Weights of a small contrastive image-text model: 9400 steps.
Rows from block 4 of the text encoder of a small contrastive image-text model, named by matrix and row number. Rows with one number belong to one neuron. Each number is 128 + 32 x the weight over its row's rms, rounded and kept within 0 to 255. All counts start at 0. Numbers have three digits each.
After each neuron's rows are labels from the 100 texts, of 14848, where the neuron reaches its highest value: "fires on" is the input token at the peak. Only what is clearly more common there than usual is listed. The data: simulated fluorescence microscopy of cells. In brackets: how many of the 100.
# fc1: MLP up (text_encoder.blocks.4.mlp.fc1.weight, 256x128), inputs 0-42
# fc2: MLP down (text_encoder.blocks.4.mlp.fc2.weight, 128x256, transposed), outputs 0-42

fc1.207:174084166114119110171063135163132127127216080144112126149115151080143166114064184136160136076116124160149109151153116087150175129
fc2.207:175099080070160140095159118111117117087137159086106106062178115082113124133178140143096122068124172147139109095165097168173119125
fires on: "x" (100)

fc1.44:165145155120116130096169132133090127088175120134101180133099107220124096130062179169124110121172143086137101187127084187114183132
fc2.44:090126108114154130140104134111214087113098108097117110118061125195087138108132102196131116129057103118089179112157106151132139121
fires on: "o" (88)

fc1.226:164184100157182098133154162094119156164113097133132100106135116079146071109199131085135180137173125109152110141098144099104082136
fc2.226:115113136076108133095133103157089124118138139138159160160068168110113143170154108177128062057168135170165165148115147157104170093
fires on: "l" (49); "n" (46)

fc1.89:121082153124116127124150080089178142100115140061176172197105179148133155144139135087137078099182120105155198088174170112121070138
fc2.89:074170090157113106109114178125092116146089105121138129157131122098136178117084088132075140139040077130128070130131119126087166098
fires on: "m" (100)

fc1.211:159138084076099114084117083142128114135138089054198165181127108108094141168160171144100099160106117149109121117182105146080104161
fc2.211:162189105159165190108146164111086166141095064159085172152128140120163194150094155128117112100140124124141107091126164090130156124
fires on: "u" (50); "e" (50)

fc1.141:148126173123083134033027130164081105121110123126112127117098134004117093077120108189211155181173102101142166117096122109127090104
fc2.141:116149089063113144217167157113151095171113121125167122113158122189088104192115111116092117087079174165095100081125096069127085093
fires on: "n" (100)

fc1.167:157120124081120090122054064091182163090118071094137142222057096098080130115092140184134165132098151118111154122161121181127107164
fc2.167:129148079157172206078141142090117131124085088152081165170105130105177181117144129106103121107127129125159104100112161082114161144
fires on: "e" (79); "u" (21)

fc1.219:137123128158109125119136158123163147142104155130093153124126162177105137117133122125110114157078085189151110162073153157138142130
fc2.219:139097248147100063155093102149147119100167127109082089130118114223142140109157125149115152129168133087116209108158139144160124096
fires on: "o" (62); "d" (25); "t" (13)

fc1.12:095135187157168199133147156103163147164120195123113158175120115157131152138136165136190153173163112131156114125106187129147172177
fc2.12:085105128151137173084128150104157124105139063133117155124130143129172137075135105151163143218131155134129187179104201141078133191
fires on: "f" (86)

fc1.171:130154148192136128172155136123166115154103193216153129229133154177122126132081132148112126142163138114155123180091133133171155114
fc2.171:127142159096133134082122127082105068072122148114105125147110148136123143186170058141108146108086082159148110055107110124136133179
fires on: "a" (100)

fc1.94:201066143200122090143111154120157126139154131064157158186120142114132127132121165119171120085111162068167096164133151101120137130
fc2.94:097137163130109172113096115140131104180088159126181156096189121156138127119054108123091155142122167157083142171122160123144117116
fires on: "o" (100)

fc1.91:088118173123128155133135126125173160129163127127079112123164101130071141165143114127171163112171118158137103156146204104175145139
fc2.91:150109101155165189085109148109134144103083082128043141178086107092105151124169136097140171131112118175147206141130177139071208244
fires on: "o" (92)

fc1.161:145092098117197124180102165186100092088130148143120090133132146084128088142067170113161141127125159159130135105104148136124138091
fc2.161:151116069119157219128126148177078115055191140146117123139121134051127164125182196180111103106203108161128086145132140088179108075
fires on: "x" (100)

fc1.201:158146119132059119136141080096134097160145221175086102203120094141155104145106102159159128142128111188124141122134153127121101075
fc2.201:149159183077073110138131168102143071067137131154117140160126140194175113116154113128111117179151064105133093130122150150157172118
fires on: "m" (67); "n" (33)

fc1.146:167201105139119120121189056142112137103159140120166174207107145156157115143185094113076145181103114150150140126117120079137105136
fc2.146:120185136093126153185093093188132145119077122180161107128114078199151152136167064130091100119123104088099142113179145172167130105
fires on: "f" (100)

fc1.130:129163110107067133136108155139152085071185144137116165144178160115146094121124185119194155149145168107105103132085196100096149063
fc2.130:159103073051152073164121126131178145124102149224124095118113205154110098161101117146113181104163145130172147111206119121148070135
fires on: "m" (100)

fc1.69:119125087146117079164142083086121068093135141166087120147107162139110137094091172119126106125115146106129235131081133133138107096
fc2.69:170166181227112102089105106097113174178167132168082136156196147137119131155112131131122138187183118090152101122193114114152153109
fires on: "a" (100)

fc1.120:149190125154119135147146117107134148137121128134163088160189097127184137173197150077123142191162124140170104104099121108114101099
fc2.120:099088141140064160103133158145102114099109137153161143051079144074094152088114101195149050124141151126125165176154100142147140147
fires on: "e" (100)

fc1.233:195110101069108093088064076091179147110158048049148156194095106085107143145128155156077120122099117133110135106171114160151082173
fc2.233:132160104167165203099144161100105145123091067139110179160144128103180160140108182124103113122163147145156078104092172088114181134
fires on: "e" (100)

fc1.125:160098130144146166106097123096213130137117149150146141104130107193139123131204106131137084207141135119097149125084129096142129141
fc2.125:115110069130178132109144180104134145178081108096093116145144133130110089148069120134094135083113215191145124114166129156087131094
fires on: "d" (100)

fc1.124:087180164137115157119083089142180126122157116147217129114111117117104141163177088128113113135156177095134121099178154071112126067
fc2.124:105170069134148130121130162142114130121091048082190136160108159098118160139046170106069120094134122168106068121102117113140155159
fires on: "u" (100)

fc1.251:101096206157123149119142142141125087125116200169152153161127085143150071181140163182152149223123108115157173118077114138152103125
fc2.251:063067121133131130190113116084153132105134113177133167084140110195190158067162065108112129225110060098120153115135195173070149132
fires on: "n" (100)

fc1.239:196155134145116145138153217141176148130156111137091155104169135207114123091046179145126146104124127106152145178097138168142226104
fc2.239:120121151105065004153141130107122121098101122105142123051082136170106122067119074170123119093098092111121161115188087175108139140
fires on: "h" (70); "o" (30)

fc1.191:197147168157113148144157138076171158179114171111152150140123223153150118130149126152135047147105094107162072114081114147098167138
fc2.191:075145119129074103161110079119143133148054116141172142076099074173115157093105084177168118197089086138074157155160118151089125108
fires on: "m" (58); "o" (42)

fc1.177:150106101107082114159091067178098135110153054139130111136160156023134171114129143173158129059096094160126124136170130125107170156
fc2.177:189110056102112112085157147164098103072122128081068142092127138125130172170101161158144134071135117135165140115184116144205122107
fires on: "x" (100)

fc1.184:120149065080122107137092132132074107127142091129113145110187185110110127106123150138210042124108102106108081134134095097159072082
fc2.184:127160048053087108136129081132143096133148103078122098124184137062109113113105117151094100125085110126114126144164080095172092079
fires on: "r" (67); "t" (33)

fc1.140:114071241111093104129129112113117097041169135093116081182130156136105112156082138121139068104106117068110121140111168184161109122
fc2.140:124156095150103119131127117149135141168076139179088133123162103136099173173132069071124166175134088099106139115158090127119148103
fires on: "m" (100)

fc1.237:121080166110161091168128042103127175149146147145138121104194153105136109105149138074149150132059121146156123139103109091095121108
fc2.237:112092124146129144145108114105148095163064106075134118202132094093071172117121121096137132101128145147098177102117089122077154143
fires on: "t" (69); "a" (31)

fc1.53:139059161157069078099120187099131089110157133087101081178104132101097152149045110146144108104137102118169157165069158129202118088
fc2.53:111155100109156119141135132086101109116063184129086084116094129148063128165121127133134158064112067114177200075107056149155112126
fires on: "a" (100)

fc1.32:132148179161134126147141180150092096147144169164157129099122202090127076160100134097182146144153069154157154155134137124138187194
fc2.32:108060142113098077106120084155120148116149117115158128063148136174082149137097079119146158150131124167113135153142108166130117170
fires on: "g" (36); "c" (19); "a" (17); "r" (8)

fc1.182:119158147152147113113140132179128187139106123117152159174135117105101135151139053126137113120131203147150108152068154090118159102
fc2.182:140160142112109190115162103127089142149079165174090129146121118159155147150161132176158148118115112121139168076167113201160100101
fires on: "f" (84)

fc1.33:100109125165194122157150151141095175202146164112115128163170147139120120142128132143150123146176100106077152167055098153160139158
fc2.33:084091154084154101108137136129133100094088126155170127118140152119110146129107124136168130081091113135154116109169089146092093153
fires on: "o" (61); "d" (24); "p" (13)

fc1.74:164114109115083149162137084166115159108150160146123127133111113085120107112140192134143163108088171201166108194164182115119172088
fc2.74:156169140111166156154089081163172103078130109143135166158118147090135136115108190095147140112151189114092127097154096145093080102
fires on: "x" (100)

fc1.87:071135147127111134102108119144161156113145122150211144099131140126124169142184098116086119112161182098140146107180141098145102079
fc2.87:113167051115148135126136176140108101125108046097157132164129137093115142147041181128068113110136094148105063104135088129129150141
fires on: "," (100)

fc1.165:163112155096094119133105138157136125076133035127150122129108149076097124137081115150207103106095155139087123182134143096116139114
fc2.165:166118064098165179107150094097118085091111123132046133110165137113149143153118159097049131108163143148145157074129147164185152134
fires on: "x" (100)

fc1.246:119134145090096197128078096148167227082073129107139146119154175131099137102202101134170104099134127124129115083144165120108131111
fc2.246:159141040090164162109140186122115096051149128147088130093142110117126178138097134154107139081185129107139141075103196176160131089
fires on: "w" (42); "d" (28); "e" (24)

fc1.235:121121162133088141122105149097159178114156102119102134179134086131145146162155175119123153155189139077187159160100127126128114127
fc2.235:151097073142156158087136099125139168110068092120036183170067122063128136134149122085116163097108105147162170104134180153103179203
fires on: "e" (75); "o" (25)

fc1.70:090159107105099127139151154165173149109092115148143143194167172141145117108118143115163153194116087184146136186056140129127151134
fc2.70:088141098155186220125173147144160129130133103129114113084077189087141115147149133185176132161118155185123145127093145117126078110
fires on: "d" (100)

fc1.115:112147082046108146110141106127117145112130097120143170106204146129112117125136141147213034147127094109099128157107054121117087098
fc2.115:132157067079096093109130075129163100135149111089135102116173143085113137132119108138084104139078117147121128150150098097164119085
fires on: "a" (100)

fc1.192:142110165141130110148126183129114121100074195110113132175136142155164079102143142052145166114144109164172151132124152086102182165
fc2.192:078129124121153186174143127155119096107163179144150121122066205027102124119139160158113126135145134168111144167091146102146101134
fires on: "f" (100)

fc1.131:096094159100116114164148045061092083119131200146117122165102118123153156143117108058094148159131140081110187090105191136185104160
fc2.131:131117141125070132114109097130079153127110178153113093202167075160137163132126089100077126138093078100134116071184162165128158088
fires on: "m" (100)

fc1.38:136113116061098106165139089159079093146142195167102134157143112126155135146168119107106125121077091108161154086127190113109095087
fc2.38:089187145142070135115118142174108137130127088143190122132201104172136170100132101079084135183115084063116087117141171159142154062
fires on: "m" (100)

fc1.227:119131052085123114142103137125079111117128085141138151129197200108135117110125147122189039138094091064121097137116111094138070088
fc2.227:131177056067094121134128079140155105142165120092133097129187143081125128128115120159108116137084124153118135155163101116170106075
fires on: "h" (39); "t" (33); "a" (28)

fc1.30:135078146114144073178096148138208116118108098149192142139127152099139096117100087110169073158180114089088139140078110114079162144
fc2.30:073123075173151176079114186165053109117123141142094101139116170119127187116110172149099082068099175135168090126196104162165136089
fires on: "g" (83); "n" (17)

fc1.111:119137088075049115151123140134149142132080099116158173155179169121091124099124138164143082127116106182153152100150166152082128129
fc2.111:167180073158195172076140131128098119099098081133072150139147147105156164169080142156092123085172140117163113089090184115155131110
fires on: "e" (100)

fc1.118:184177142135128163146171170141150132174137186109090150111185162174141097137089149127084174124134088097116134180096184158147188089
fc2.118:099108085091103070149107129124151149057108139152119110089088114167119140126112079174123136147107063128120158091188076175099089157
fires on: "o" (56); "m" (44)

fc1.29:131155129132111102149131064160139154150110143123189168122128074138158134064165070154170149215110134153116090175129158060066204167
fc2.29:120161151106129171134071116157110124169138154130119080144144117168151069090125175128152108113106108089107093171152148151124172103
fires on: "e" (100)

fc1.90:168179095135129180121134098181170162121110156150171126079134132151101131119175116076156181232199073161129120111087163106052132118
fc2.90:126120112143113097092109127102102122175124081091122184134177170117160141160145067239096154129146080114146136127153129142105132147
fires on: "d" (100)

fc1.35:104152156122096153033070094178141095162152145121125127112139098077103077113117131151142175149044145162163122093137144117127118151
fc2.35:096063124110108149215135153039137114158099138096121115185084131104121100185121138142198082060133110136142070102127136108105128090
fires on: "l" (71); "n" (29)

fc1.160:216105177176097127114169206128174148138149116137086147112165094209106116080047166150143139093133120108167170181100168141127209094
fc2.160:116115141105068018161126124113119126095105125103146121059075138171106139071116079186108121087104113133117177107178085191103140139
fires on: "o" (100)

fc1.45:097165147138122120130108080157151125097158113127207142111097144079123138163178098109120093123160176102140124111161149066106145069
fc2.45:100174069128155116121136170137113116147084066110170127164124146103111155151049182097062111110110097159110090119131092128146153168
fires on: "u" (100)

fc1.186:151129126122167125126135124138124094147138212161131086176108120149198159144187113090165111141140092105178145088104165128127141106
fc2.186:127143119109099151116129144142088095114114127152131126111155097203131093136094127049081118129135036088105129098099149166128166092
fires on: "m" (100)

fc1.79:170087172140145118125031167161077155099116100135136138149104207110113129112083166119177172118152093151050165125108099095100120073
fc2.79:079169058120111154147155132160143068162133148159136165051163126100144108171179132108064090117095161130181110145149189155085147150
fires on: "b" (85); "a" (15)

fc1.106:111088176127118096086076138120157144140148066145135093090101172100103111071155130108144193119160114110130136137136152107155128093
fc2.106:106141105182158180087143108145094140127080082110132151144134096072149191145095171129104105097122119095158122111071176083101147175
fires on: "d" (100)

fc1.117:085129136121081136137181136168114136106179098145139208104114179163089073084125163145130141191151112123135150177104186158127158104
fc2.117:190102131125136085073117147099107094118087101087152108150086137155165080135129130179118118110074108182156101076122165130131140165
fires on: "e" (100)